config = dict(
    arch='mobilenet_v2',
    dataset='drawn small creatures on textured ground',
    image_size=32,
    translate=0.12,
    norm='layernorm',
    stem='single',
    expansion=3,
    projector_hidden=512,
    lr=0.0019,
    adamw_lr_other_params=0.0011,
    warmup_steps=530,
)
Rows from block 7, named by matrix and row number. Each number is 200 + 30 x the weight over the matrix's rms, rounded and kept within 0 to 999. All counts start at 0.
# convs0: expand pointwise conv (model.blocks.7.convs.0.weight, 240x80x1x1), inputs 0-79
convs0.1,202,250,121,200,238,172,239,199,201,231,197,204,200,155,202,215,203,194,185,198,230,200,190,203,242,152,200,222,240,247,216,185,152,209,183,197,202,233,181,196,171,278,194,204,202,171,193,204,198,188,195,202,204,195,231,204,200,217,192,200,292,254,196,183,246,188,142,200,190,170,195,213,239,213,191,151,199,195,186,164
convs0.5,337,191,180,191,192,232,199,176,288,190,165,204,208,256,211,217,260,215,239,249,248,164,188,201,184,224,232,198,123,215,241,201,192,176,144,222,154,196,194,236,200,103,109,267,142,181,209,98,175,266,301,200,209,337,193,196,151,202,181,152,188,305,192,220,200,232,221,140,163,155,198,126,187,307,181,200,196,131,185,185
convs0.7,218,208,197,226,185,289,195,201,176,120,218,200,180,202,201,207,183,197,117,192,193,185,160,195,186,186,219,194,121,248,179,214,210,200,201,206,130,225,195,169,197,201,242,210,224,177,194,232,203,226,213,183,205,200,188,230,194,191,187,292,204,153,182,134,207,230,163,249,222,237,227,191,251,234,188,196,179,203,183,201
convs0.8,208,206,234,204,258,125,206,136,252,162,207,204,185,84,205,217,175,184,153,342,87,239,176,196,190,200,112,242,186,332,197,115,174,212,225,177,123,189,264,233,182,201,200,231,246,234,222,193,198,79,266,310,201,12,272,209,200,178,77,147,225,126,213,180,216,197,100,225,211,226,194,216,205,266,164,174,204,180,260,265
convs0.10,193,186,193,199,180,226,187,202,179,319,301,187,186,307,213,72,198,194,240,200,115,213,206,277,204,200,147,202,185,184,194,220,205,161,308,198,97,201,179,252,244,98,144,222,149,204,268,172,201,135,247,199,182,217,227,201,192,227,199,204,191,276,176,194,280,224,189,263,189,225,261,199,145,211,178,210,209,196,188,172
convs0.13,235,191,200,243,189,199,200,197,260,224,224,257,198,205,188,199,176,169,245,197,200,216,216,164,199,187,214,201,203,206,205,195,198,200,256,198,254,206,203,197,230,189,173,207,210,181,221,197,202,185,188,198,222,196,224,195,168,198,219,199,197,186,175,229,203,185,231,191,184,205,130,174,193,180,189,192,200,203,224,193
convs0.14,202,198,196,219,186,168,222,207,218,278,202,201,188,178,211,223,196,196,202,205,161,185,210,176,213,201,200,207,171,189,196,199,204,218,171,208,169,161,261,224,174,201,206,204,189,194,182,136,176,161,258,117,197,159,217,207,243,184,175,117,229,231,244,199,230,187,198,200,221,265,225,152,204,193,215,214,211,282,169,220
convs0.16,230,174,190,192,223,202,145,136,219,200,165,148,91,144,223,170,210,183,209,352,210,181,203,210,204,210,185,198,213,227,283,94,229,211,334,204,219,196,284,188,207,188,194,180,236,208,201,117,204,203,216,220,235,211,215,123,213,223,195,217,163,200,174,185,205,304,84,217,64,223,97,201,176,200,179,239,269,189,240,194
convs0.17,197,198,237,192,283,123,224,189,249,114,225,157,155,200,238,389,177,130,213,194,271,24,155,168,232,198,196,187,43,289,212,104,217,204,142,190,384,210,217,211,175,205,215,177,225,184,204,230,209,284,230,238,284,160,184,200,162,191,158,124,222,219,195,183,203,166,203,152,176,143,238,240,229,197,208,178,169,282,234,32
convs0.18,188,339,192,187,217,122,174,177,208,208,167,207,118,181,232,317,181,132,209,207,207,217,85,164,203,171,210,197,158,209,202,158,238,234,198,174,305,198,208,224,202,234,231,207,186,314,201,164,220,319,196,231,191,178,211,260,205,190,212,178,268,205,226,96,189,164,148,188,200,166,189,252,202,222,190,216,199,197,201,179
convs0.21,186,201,214,190,199,222,201,205,200,196,198,200,209,200,199,200,208,200,198,200,191,196,188,211,198,206,199,185,201,199,196,210,188,199,183,200,203,208,201,210,200,197,197,184,200,196,205,206,221,200,201,198,204,200,201,198,199,201,202,209,200,168,197,205,188,211,193,206,206,201,198,201,191,200,199,201,204,195,202,215
convs0.22,202,205,186,200,188,261,193,183,198,184,204,220,221,225,209,239,222,165,201,130,158,202,207,197,199,191,195,212,216,195,180,178,191,224,130,190,202,193,201,201,238,195,204,200,200,200,197,181,176,196,195,203,135,199,210,203,200,264,181,213,214,177,263,236,204,182,195,227,203,212,200,214,201,200,194,204,192,204,237,201
convs0.23,209,201,204,182,208,203,181,196,233,191,200,196,263,184,208,161,168,309,91,249,262,199,208,192,198,269,187,192,210,196,182,243,247,187,203,326,171,199,295,200,116,210,118,203,180,126,198,188,234,292,194,317,184,130,196,160,227,185,211,204,182,206,170,205,165,209,201,223,198,216,199,181,230,155,184,214,248,217,195,184
convs0.24,219,268,200,207,224,196,171,197,165,229,200,244,196,137,208,181,187,198,263,201,246,196,198,200,200,193,185,203,200,228,195,185,208,207,211,185,154,192,234,171,211,137,200,330,216,224,210,200,203,208,250,199,189,191,209,183,212,112,212,226,214,239,113,246,171,166,183,156,174,157,161,213,158,209,212,246,183,207,206,231
convs0.25,191,172,205,209,229,204,234,219,201,174,211,192,197,202,205,188,206,211,177,184,201,202,177,194,204,200,196,204,212,200,241,225,174,194,254,202,192,200,163,195,200,239,226,201,201,201,190,181,188,191,185,158,214,198,167,172,209,193,200,181,170,198,201,196,204,200,218,247,236,216,179,197,191,194,188,200,192,212,223,207
convs0.26,206,202,259,220,217,138,208,154,277,191,199,134,142,250,201,272,171,174,242,185,217,184,245,227,227,208,195,267,168,181,198,187,196,209,175,230,195,190,198,177,187,107,194,331,203,210,220,103,178,270,275,155,170,211,205,157,193,226,247,203,222,212,193,180,204,195,204,192,186,319,224,179,153,180,204,162,136,177,191,202
convs0.27,199,200,200,200,200,200,206,200,200,201,198,201,200,200,198,198,206,200,201,200,212,199,201,203,200,200,199,200,198,200,200,200,201,189,209,202,200,200,182,200,200,200,201,200,201,201,200,201,188,200,197,200,200,200,201,201,200,201,200,200,200,200,198,200,200,202,200,200,200,200,200,200,199,204,200,201,200,200,200,200
convs0.28,179,128,195,188,188,218,205,199,181,200,189,240,205,188,201,210,205,276,181,210,202,251,191,200,181,187,199,211,159,200,197,204,186,198,182,223,221,199,236,167,201,234,204,243,217,202,167,191,201,170,170,200,226,191,170,162,211,233,199,210,221,155,260,232,191,191,214,189,194,125,256,231,202,210,180,223,189,225,139,199
convs0.29,278,211,205,202,221,224,190,139,227,191,176,240,186,209,200,199,184,207,196,195,200,193,200,199,188,211,164,218,169,159,231,191,227,219,204,246,200,196,231,211,188,175,160,219,202,203,207,227,284,315,198,345,195,180,179,220,225,219,155,195,214,192,192,156,135,197,203,238,267,200,163,209,193,165,193,161,201,173,240,161
convs0.30,212,209,149,169,228,214,154,256,239,179,202,167,172,217,199,240,178,201,210,189,216,216,232,241,156,185,176,230,222,266,133,201,189,186,262,207,195,212,161,208,202,139,102,224,185,218,210,263,222,184,178,186,244,129,124,218,219,201,208,210,222,228,179,157,215,192,279,201,192,214,216,201,104,225,189,250,202,162,179,198
convs0.31,175,201,202,180,200,206,201,205,182,195,200,193,177,110,194,204,240,216,198,221,220,201,203,188,203,201,211,200,172,177,207,219,164,206,199,202,188,234,158,215,141,192,206,201,231,207,179,203,201,201,195,205,210,217,200,240,196,198,197,193,214,203,207,200,214,185,212,200,206,184,185,203,199,201,200,200,199,201,200,194
convs0.34,206,226,201,183,216,154,203,194,199,224,223,160,108,388,151,184,141,200,212,196,213,325,162,207,203,186,235,110,221,190,200,229,137,244,143,242,208,178,199,235,201,217,233,208,222,198,149,193,185,259,210,191,190,260,195,197,193,189,198,123,330,114,213,204,161,230,251,96,293,179,247,212,136,206,245,121,190,170,192,229
convs0.40,223,212,166,192,311,163,212,191,156,180,202,265,175,232,199,184,253,214,200,231,193,214,207,205,193,211,210,262,296,205,173,222,195,237,115,214,192,238,242,189,189,164,192,191,118,209,214,167,156,198,93,224,242,202,203,191,151,200,241,201,202,203,202,195,199,120,182,183,203,239,353,209,224,187,215,125,190,161,221,82
convs0.41,203,141,208,208,174,200,197,368,159,215,344,105,184,238,222,62,219,212,195,287,152,161,134,216,156,196,172,187,271,104,206,182,184,280,183,230,128,195,205,238,277,201,317,256,267,138,223,219,197,193,29,182,154,255,214,163,182,229,245,219,197,211,165,198,287,180,198,217,178,204,233,217,185,169,169,211,164,248,203,29
convs0.42,203,263,203,192,190,261,124,173,200,206,202,261,186,224,204,182,237,213,214,184,200,105,168,170,170,234,161,200,105,175,236,199,201,204,178,270,205,275,265,199,209,193,192,226,210,178,201,228,248,204,328,209,179,123,187,222,143,201,193,203,245,275,170,194,188,174,194,142,190,170,240,250,215,187,134,193,217,137,187,214
convs0.44,179,172,212,181,216,180,206,190,192,302,174,213,205,174,220,259,200,196,214,125,198,208,219,176,240,200,200,211,194,181,200,184,176,197,220,207,223,208,200,194,204,203,213,249,201,183,205,195,201,195,199,200,270,205,210,224,146,208,199,197,216,199,206,201,200,206,219,199,154,200,200,198,200,187,163,188,195,214,245,141
convs0.45,193,241,202,161,124,194,204,204,208,199,203,161,201,214,194,215,168,197,199,183,200,221,141,201,217,204,197,188,205,185,194,112,211,213,200,227,155,149,211,187,193,230,190,225,237,197,248,205,201,198,158,242,168,253,184,226,201,206,210,226,194,197,200,191,175,217,195,211,199,243,182,227,216,163,200,196,198,210,191,221
convs0.46,199,197,207,198,198,201,198,225,199,196,207,206,195,218,188,201,197,201,205,198,216,176,201,202,198,209,200,182,201,201,198,207,203,206,217,200,205,197,201,200,204,203,211,138,198,193,238,203,199,197,196,202,198,190,185,223,191,200,198,186,156,149,199,201,194,203,200,225,200,199,225,201,199,197,229,200,201,188,212,199
convs0.47,191,195,218,196,201,200,168,181,213,220,203,205,197,214,199,192,205,298,157,200,197,204,292,200,206,217,197,184,212,213,202,149,199,199,178,184,195,200,133,208,193,236,186,212,201,203,218,198,185,199,210,200,227,199,201,195,200,178,135,197,190,175,195,213,218,208,200,200,212,207,197,203,200,201,252,214,198,203,203,200
convs0.48,195,181,183,203,233,200,196,234,193,195,208,212,199,200,225,209,198,185,185,133,203,206,197,214,181,192,213,216,212,192,144,198,193,206,230,183,184,144,207,203,208,198,149,178,84,273,201,196,178,204,225,195,211,225,200,203,224,218,199,140,205,129,204,218,197,201,186,167,208,200,247,216,210,184,199,216,208,200,247,199
convs0.49,173,212,194,200,152,230,262,160,188,247,199,174,158,158,197,222,153,117,187,200,200,196,199,211,328,210,240,203,195,192,88,199,216,223,166,261,168,264,191,240,166,187,199,201,194,169,200,200,208,211,225,212,229,197,204,196,219,200,200,204,311,192,197,244,227,151,205,175,178,143,200,212,227,188,164,181,184,205,228,207
convs0.50,201,236,153,228,187,212,150,191,173,186,209,217,183,196,194,294,194,154,180,269,181,138,201,116,187,245,151,176,162,202,238,207,208,227,207,210,201,228,202,200,178,239,211,210,200,207,203,151,264,213,237,277,197,203,205,200,163,189,224,203,302,240,203,199,182,190,176,197,272,138,179,226,186,213,209,187,188,128,222,190
convs0.51,138,195,204,218,171,217,203,202,244,221,196,180,206,171,246,201,177,96,156,154,242,87,200,189,237,204,263,253,228,251,243,151,192,157,170,132,203,217,204,159,198,200,178,241,204,192,195,212,194,179,122,188,216,218,133,201,221,144,431,208,146,147,300,231,242,150,198,197,208,173,231,201,220,200,284,214,179,201,167,248
convs0.52,203,162,183,201,209,208,202,219,177,203,171,195,197,198,168,189,207,200,189,168,183,193,202,204,200,197,238,201,200,197,174,207,175,205,195,203,215,191,204,199,184,246,200,201,197,201,194,240,197,202,198,199,201,188,219,203,201,194,201,198,199,173,200,202,179,213,220,199,190,279,151,198,208,202,210,189,200,214,234,200
convs0.54,201,191,211,192,290,177,199,205,200,197,210,192,195,199,172,189,199,207,220,259,183,201,197,196,220,200,185,200,205,193,207,194,196,161,164,203,201,199,209,188,210,181,196,199,201,186,195,198,207,228,206,200,158,206,209,201,277,195,196,222,204,198,196,160,264,193,200,202,202,197,199,200,199,205,199,256,200,203,231,227
convs0.55,159,152,224,193,142,193,201,166,220,232,211,283,201,244,188,235,183,201,199,216,187,208,230,187,248,207,187,220,194,189,197,195,199,205,219,210,168,201,227,193,202,127,196,204,205,189,229,207,159,196,211,192,255,202,193,182,203,201,201,210,197,200,167,208,200,212,195,203,198,226,203,226,188,170,202,189,220,198,192,185
convs0.56,200,252,238,217,200,196,197,183,182,200,196,201,201,195,183,146,182,210,242,179,204,188,200,235,200,200,212,186,199,195,173,200,201,188,202,202,213,160,220,210,200,200,203,183,200,210,203,193,158,161,200,205,198,227,171,192,217,193,220,222,206,199,201,202,207,228,200,200,196,201,199,194,199,205,207,199,167,199,203,201
convs0.57,208,155,198,205,189,218,164,223,203,203,225,193,189,169,185,217,195,200,199,240,212,205,203,197,190,241,195,206,158,198,276,208,185,202,199,268,176,179,199,203,194,159,203,250,204,221,214,135,202,204,198,212,189,207,204,136,215,201,263,195,195,200,206,212,183,211,190,255,186,195,153,103,162,196,201,222,223,134,202,207
convs0.58,188,242,237,204,136,171,206,220,152,199,224,161,177,156,114,185,205,223,155,179,164,180,217,127,202,201,199,203,224,83,215,278,214,188,159,168,234,213,187,295,200,208,235,172,217,283,190,305,281,369,198,228,193,185,201,198,228,221,197,196,204,200,228,202,168,175,179,178,171,211,200,200,190,208,194,187,199,247,204,200
convs0.59,201,203,205,186,199,197,135,197,246,218,187,176,75,187,196,176,206,214,250,218,261,207,207,172,185,271,258,186,179,208,206,165,202,180,175,191,115,150,183,114,203,195,235,203,146,172,197,189,203,145,280,208,174,198,239,191,278,175,193,217,255,199,212,211,272,196,233,216,208,172,227,188,234,191,247,205,204,210,248,128
convs0.61,198,198,204,201,199,182,218,200,161,202,201,201,227,201,200,223,205,207,202,198,192,178,201,214,176,201,188,234,171,197,195,180,200,200,241,184,202,195,239,199,188,200,198,205,180,192,203,200,207,199,202,193,167,199,207,225,201,181,200,177,200,200,200,200,199,208,210,183,201,194,199,204,199,212,191,194,189,201,203,200
convs0.65,200,200,200,200,200,200,200,200,200,195,200,200,200,200,200,200,200,200,200,200,200,200,200,200,200,209,200,200,200,200,200,200,200,200,200,200,200,200,200,180,200,200,200,200,200,200,200,200,200,200,200,200,200,200,200,200,200,200,200,226,200,200,200,200,200,200,200,200,200,200,195,200,200,200,208,200,200,200,200,200
convs0.66,319,177,214,199,197,172,210,200,206,177,199,183,198,260,110,192,212,180,209,204,200,215,201,201,215,156,220,223,179,173,198,197,228,210,161,198,198,187,184,206,219,199,201,217,207,170,204,221,185,241,202,223,143,213,259,210,184,195,294,191,189,210,199,198,181,202,183,222,194,213,200,205,154,175,199,187,205,109,198,152
convs0.67,238,198,150,196,199,200,201,204,186,205,200,197,184,206,252,244,207,191,221,219,201,209,215,191,195,171,182,222,199,203,199,198,201,202,191,202,199,193,199,200,187,225,202,205,198,131,174,212,205,204,206,195,204,177,192,164,195,239,187,205,193,202,225,222,210,256,198,194,197,211,201,155,195,170,184,217,182,205,182,154
convs0.68,187,189,184,211,63,193,191,198,204,218,213,198,217,193,192,212,129,194,193,204,200,133,224,198,184,200,198,130,86,201,312,102,220,183,205,166,198,194,173,198,276,198,218,279,352,211,141,256,157,176,196,199,120,239,198,183,285,232,171,243,223,193,122,199,231,226,261,185,241,196,113,199,194,194,125,200,196,251,204,244
convs0.69,268,204,211,159,174,206,174,232,220,265,227,159,244,186,104,134,210,104,279,185,188,193,194,163,232,317,257,95,278,204,197,225,194,194,216,210,223,212,166,236,207,174,124,211,205,330,205,196,217,179,167,178,196,369,178,185,150,205,218,197,205,209,212,147,261,204,185,126,255,188,181,194,219,188,165,205,360,128,164,269
convs0.70,197,205,198,172,130,205,217,166,205,199,215,195,230,166,199,258,133,200,240,244,175,186,201,189,180,213,248,185,202,199,205,203,149,119,195,196,156,234,196,153,212,253,200,215,194,147,176,249,235,203,228,226,249,169,184,269,212,182,182,195,195,162,121,202,265,192,173,190,158,200,190,246,251,201,257,223,278,210,197,188
convs0.72,120,196,207,134,181,214,179,218,192,137,212,210,218,183,217,201,195,200,190,190,196,199,188,207,162,225,192,242,213,196,218,200,204,203,194,254,188,204,214,203,201,201,164,208,223,207,209,206,186,194,155,204,201,197,191,262,191,197,172,176,188,190,224,201,129,276,211,240,132,176,208,200,222,229,222,186,208,200,225,195
convs0.73,201,200,237,293,204,173,200,200,192,215,188,175,202,173,221,234,192,202,196,207,206,157,233,183,167,201,200,191,192,198,259,174,199,165,234,205,193,187,208,231,228,163,174,274,171,194,206,210,200,206,143,189,189,191,170,195,220,182,222,196,196,211,213,192,180,131,203,189,220,211,236,192,205,186,205,219,211,314,195,211
convs0.75,193,267,201,196,172,348,81,218,166,203,187,203,189,203,201,140,198,199,195,149,203,39,151,217,194,313,225,212,91,284,254,194,230,264,188,264,121,234,279,154,194,194,184,136,183,199,208,177,163,149,244,194,203,216,200,207,255,156,206,190,278,344,205,193,213,205,214,64,229,199,155,212,154,288,222,200,222,152,162,198
convs0.76,198,186,186,208,232,221,212,203,163,235,154,159,206,197,196,198,185,176,198,224,191,255,201,240,183,206,174,78,130,180,204,199,124,333,172,142,210,171,198,185,209,243,210,298,195,176,254,156,187,193,224,216,199,267,202,192,167,227,219,223,258,287,171,184,201,115,195,231,200,262,184,195,139,240,200,224,204,342,186,164
convs0.77,215,212,175,242,198,208,216,144,262,239,147,193,235,248,156,218,176,212,252,194,213,202,220,171,200,192,181,210,233,129,193,122,200,147,239,200,188,206,189,195,196,190,200,207,197,203,125,169,161,147,190,198,200,200,178,203,260,186,198,158,204,205,197,196,239,224,158,200,191,163,243,201,187,181,196,242,231,201,242,199
convs0.78,267,177,180,191,240,176,326,239,286,191,232,165,245,157,255,146,181,153,251,199,155,217,170,250,151,178,202,191,195,205,288,235,138,168,169,201,285,195,170,201,180,199,185,192,171,197,172,198,201,185,233,200,181,279,227,160,211,207,218,181,223,205,205,199,191,170,213,204,144,198,241,165,202,244,171,153,165,218,202,221
convs0.79,197,197,250,152,190,220,201,226,214,220,219,169,198,196,189,0,187,133,168,214,200,202,197,317,181,194,200,210,209,203,197,186,218,203,87,265,167,176,299,192,206,218,188,213,228,186,199,208,299,182,173,272,195,209,233,207,179,193,139,171,162,213,276,185,272,109,198,154,220,175,73,192,221,159,239,250,293,109,182,217
convs0.80,209,216,202,192,206,202,166,189,186,250,193,226,204,199,298,157,157,164,205,219,234,70,111,200,214,207,281,228,202,255,215,72,273,208,189,164,213,162,193,201,200,58,141,266,105,195,184,191,224,171,218,178,239,245,189,188,206,207,303,210,222,162,241,191,284,149,205,197,187,206,184,175,170,202,217,232,220,246,188,209
convs0.81,200,194,159,129,200,161,199,203,182,183,295,104,41,242,223,300,196,142,186,236,199,53,182,244,198,292,193,212,190,121,266,196,151,214,217,372,344,190,318,141,205,202,224,216,211,248,171,250,197,415,70,256,197,242,206,123,269,145,201,204,215,75,201,168,202,281,171,182,190,199,171,173,195,141,242,192,287,187,194,130
convs0.82,200,189,200,201,200,200,200,200,199,199,199,200,200,200,195,200,201,196,201,200,200,200,200,200,203,197,221,200,200,200,197,200,200,201,200,199,200,200,200,231,200,207,200,200,200,200,200,200,156,200,200,197,200,203,200,199,201,200,200,200,157,200,200,200,200,200,200,200,201,200,200,196,201,200,198,199,197,200,205,199
convs0.83,208,197,234,205,197,201,211,185,201,217,202,251,223,205,194,172,209,216,207,189,183,197,204,195,214,202,201,215,171,138,228,159,218,233,203,195,200,183,246,152,218,200,186,184,156,190,187,182,232,211,198,178,177,199,270,225,192,219,198,143,167,214,267,197,188,167,166,173,211,192,216,194,219,191,207,196,255,189,182,191
convs0.84,200,200,200,200,200,200,200,200,200,200,200,200,200,200,200,200,200,200,200,200,200,200,200,200,200,200,200,200,200,200,200,200,200,200,200,200,200,200,200,200,200,200,200,200,200,200,200,200,200,200,200,186,200,200,200,200,200,200,200,200,200,200,200,200,200,200,200,200,200,200,200,200,200,200,200,200,200,200,200,200
convs0.85,151,175,116,201,189,216,86,164,190,231,366,0,118,189,207,245,157,170,227,363,145,198,248,213,0,182,237,130,226,206,237,157,237,196,236,234,207,110,326,160,212,216,199,195,218,219,181,169,202,171,190,246,226,181,328,155,131,190,223,87,278,94,197,297,206,257,221,259,201,142,180,93,241,222,205,207,200,59,311,182
convs0.87,200,190,142,203,203,260,201,198,200,185,160,202,195,204,202,212,198,197,177,225,205,197,200,196,208,202,199,203,206,200,162,202,206,201,165,191,251,213,187,189,163,196,222,145,215,200,208,221,194,176,231,196,215,206,197,202,206,192,196,234,192,233,243,202,224,208,197,167,145,221,197,192,200,193,173,240,191,206,179,207
convs0.89,201,236,193,112,169,275,115,219,221,202,216,179,134,211,234,201,217,198,305,259,202,186,325,215,229,245,250,125,185,199,111,141,214,173,264,232,166,198,309,147,152,247,237,106,195,242,282,183,184,282,161,397,195,125,211,196,237,153,212,90,269,201,240,99,205,194,211,184,201,208,73,205,251,185,188,190,55,105,13,195
convs0.90,203,198,222,197,203,208,194,201,194,198,198,194,201,198,233,165,174,199,202,183,212,224,189,202,220,196,257,191,200,195,238,183,186,199,199,206,183,180,200,189,194,215,201,132,205,224,197,209,197,199,200,199,200,203,204,232,199,237,152,217,186,201,199,227,202,200,208,197,197,207,203,167,200,198,200,204,200,211,197,186
convs0.92,250,201,228,237,190,195,80,215,194,196,231,191,213,187,240,205,201,190,211,170,344,167,203,217,214,188,239,283,140,273,230,181,282,203,212,172,202,214,181,196,224,145,206,261,176,167,181,159,204,200,201,211,214,231,163,177,170,212,237,198,245,262,171,183,200,200,190,91,166,183,206,196,225,194,196,194,211,232,178,135
convs0.94,201,224,151,196,197,250,182,187,174,170,214,206,149,187,200,194,206,174,137,211,215,204,187,202,237,203,194,174,208,199,185,198,185,176,230,200,164,318,200,228,188,202,210,203,203,200,199,203,249,203,190,204,169,173,201,175,214,151,193,195,211,207,207,160,182,213,199,201,233,216,242,233,219,215,181,181,212,206,199,208
convs0.212,187,209,219,182,249,148,281,182,184,179,229,204,201,129,232,175,0,162,165,279,246,238,50,174,114,189,114,247,179,195,195,208,193,205,220,111,159,227,210,204,212,143,240,171,193,161,278,86,197,216,185,205,217,217,200,264,231,217,199,250,231,216,191,189,210,197,131,226,192,58,165,209,297,213,220,221,477,192,474,165
convs0.214,209,186,254,203,191,123,216,151,281,193,200,139,211,205,289,200,166,196,199,209,192,189,215,198,199,199,187,223,233,135,173,261,194,145,200,198,214,205,150,132,200,197,180,228,190,205,207,188,198,222,226,218,221,291,185,214,193,200,207,200,201,201,207,185,203,232,269,182,189,226,157,193,190,196,195,184,175,203,233,236
convs0.215,250,232,208,200,195,177,196,219,225,195,220,172,207,265,223,206,199,200,207,221,202,206,202,196,191,224,196,240,200,192,245,209,200,216,186,212,255,201,198,196,190,188,128,202,188,168,113,238,193,197,147,153,196,182,179,186,188,210,193,139,184,224,305,196,202,199,200,230,269,204,195,149,193,179,197,197,192,167,187,201
convs0.216,205,204,167,206,206,199,174,197,199,180,205,231,200,201,178,204,257,125,206,210,157,159,227,206,174,252,246,196,202,195,167,160,199,175,204,232,92,275,209,223,202,216,206,198,183,203,225,208,242,113,173,267,180,204,147,215,144,204,204,198,233,199,164,184,195,213,191,242,206,129,221,206,223,208,209,198,380,201,193,188
convs0.217,187,202,193,193,208,200,200,201,207,173,184,193,203,200,200,201,231,201,170,241,203,217,203,196,205,200,200,172,199,203,196,182,230,161,235,199,200,213,201,201,205,191,199,195,197,209,201,190,189,202,205,200,185,202,200,219,202,230,201,212,189,197,193,200,190,175,200,177,199,230,205,169,260,199,199,176,194,202,201,216
convs0.218,215,219,203,177,200,216,205,208,206,202,238,56,185,150,199,212,209,207,217,206,106,158,273,191,198,234,239,155,199,183,307,201,178,186,195,200,272,117,159,122,215,181,178,372,236,284,204,218,186,182,188,411,239,141,311,143,278,188,203,214,173,196,215,239,142,180,153,234,183,272,237,140,187,237,318,126,202,169,177,170
convs0.219,200,201,201,200,200,201,200,200,200,200,200,200,200,201,200,201,201,200,200,200,200,200,200,200,200,200,200,200,200,200,200,200,200,199,201,200,200,200,200,200,200,200,203,187,200,200,200,200,200,200,200,200,200,200,200,200,200,200,200,200,196,199,200,200,200,210,200,201,202,200,200,201,200,200,200,200,200,200,200,200
convs0.220,200,199,198,200,200,205,200,200,200,195,201,200,200,200,200,200,219,200,201,198,200,200,200,200,200,200,200,204,200,200,199,200,201,201,196,201,200,214,200,200,203,200,200,200,199,200,198,200,200,200,200,202,197,200,200,192,200,200,200,195,200,188,200,201,200,202,200,201,200,199,200,200,200,211,199,199,200,200,200,202
convs0.221,199,217,202,234,209,186,183,269,219,160,199,233,172,173,178,209,204,200,238,199,199,223,249,235,234,161,193,200,172,250,192,226,204,188,246,189,207,193,76,194,197,202,118,201,210,165,226,163,270,182,184,228,237,173,104,179,164,199,199,201,173,233,162,205,244,192,254,186,228,203,186,197,201,174,172,207,214,171,179,213
convs0.223,190,192,236,108,200,200,172,187,168,196,204,87,221,213,161,94,199,141,213,202,187,162,171,307,194,201,216,207,303,186,152,200,139,219,209,366,230,207,305,192,181,211,242,227,210,270,200,249,240,217,114,193,243,262,198,159,154,195,142,223,181,132,228,198,189,192,187,163,212,253,158,173,150,117,282,225,329,200,184,215
convs0.224,304,197,209,181,186,205,186,198,264,223,196,205,254,264,229,180,210,199,208,229,203,163,181,197,252,211,198,210,193,115,252,163,202,279,237,245,114,219,184,220,188,143,203,244,168,138,175,191,250,123,174,170,199,291,154,195,122,201,290,155,204,252,196,247,193,169,203,242,190,205,207,169,146,125,202,223,213,201,198,200
convs0.225,190,200,221,215,196,203,248,221,171,189,198,211,207,202,199,221,200,202,189,195,198,196,193,200,191,204,211,216,240,179,260,205,174,208,191,146,184,176,201,200,200,200,184,142,226,198,188,200,200,203,236,179,200,201,211,204,196,175,191,198,198,182,206,204,202,198,200,208,212,202,197,195,203,200,210,203,194,215,195,187
convs0.226,199,183,199,202,196,203,206,265,203,199,236,187,191,221,200,156,195,201,201,195,199,200,205,215,192,167,191,203,195,190,204,206,182,207,223,161,175,189,207,203,200,201,203,195,203,234,212,198,198,171,197,213,181,209,168,187,186,197,185,193,195,200,181,176,246,199,193,255,200,202,198,266,204,168,201,221,230,201,216,198
convs0.227,202,203,149,204,210,249,162,154,202,207,159,156,175,177,207,194,211,198,200,200,264,213,156,200,228,198,206,206,237,198,198,178,222,227,200,232,206,158,218,197,185,203,127,201,190,167,205,190,194,270,186,197,198,195,203,226,122,202,204,194,193,160,128,218,213,205,220,267,202,147,196,208,200,203,249,200,227,202,205,247
convs0.229,209,229,193,227,231,131,205,181,159,201,194,256,204,218,197,188,253,202,192,173,200,224,234,216,203,207,208,214,189,218,136,194,228,260,263,200,208,173,246,201,204,205,256,194,168,244,200,188,183,223,199,155,315,201,191,187,190,183,202,110,194,194,201,217,200,192,168,191,189,210,216,203,106,198,204,197,208,197,200,202
convs0.230,214,203,131,181,201,89,173,199,226,259,286,168,198,164,225,199,169,200,183,212,236,151,188,200,256,199,194,203,280,259,269,228,198,177,245,170,162,206,217,204,218,219,198,187,217,193,121,192,233,122,205,168,216,205,234,263,173,176,203,201,238,138,202,201,202,319,184,180,222,126,206,247,227,254,194,132,204,195,191,179
convs0.231,219,199,206,182,167,214,194,165,63,219,185,254,193,201,202,190,200,197,219,203,188,202,199,174,236,210,180,197,222,203,209,197,162,230,176,206,201,200,214,201,199,170,176,228,204,178,200,209,203,192,200,218,96,194,218,194,178,216,214,200,259,196,290,164,200,228,199,207,192,197,206,189,198,203,172,207,209,210,199,201
convs0.232,220,194,162,198,152,196,187,214,211,172,187,188,149,214,171,197,197,259,258,230,221,228,171,194,173,190,201,219,250,192,205,199,226,185,147,191,168,213,250,190,199,185,221,165,163,200,214,188,213,221,155,241,293,194,207,189,118,227,188,193,239,123,234,202,216,170,205,233,181,203,207,206,267,120,212,164,207,188,197,227
convs0.233,214,118,325,234,162,237,202,171,162,285,124,198,263,200,219,178,198,209,237,193,175,175,200,218,259,188,154,198,142,204,247,180,208,204,181,180,174,206,218,174,121,213,192,163,213,200,176,122,210,179,210,159,136,227,314,241,205,241,211,58,237,211,209,197,187,230,118,169,223,210,339,186,259,222,206,167,195,263,170,220
convs0.234,256,199,257,287,225,207,196,65,79,255,179,180,232,188,198,202,185,195,200,184,193,205,199,198,268,201,201,207,191,187,202,169,203,196,183,184,188,217,206,201,221,199,230,191,205,200,195,102,268,194,223,195,124,254,203,199,224,249,221,195,201,229,191,200,171,197,113,201,195,187,252,182,259,188,256,196,205,221,150,219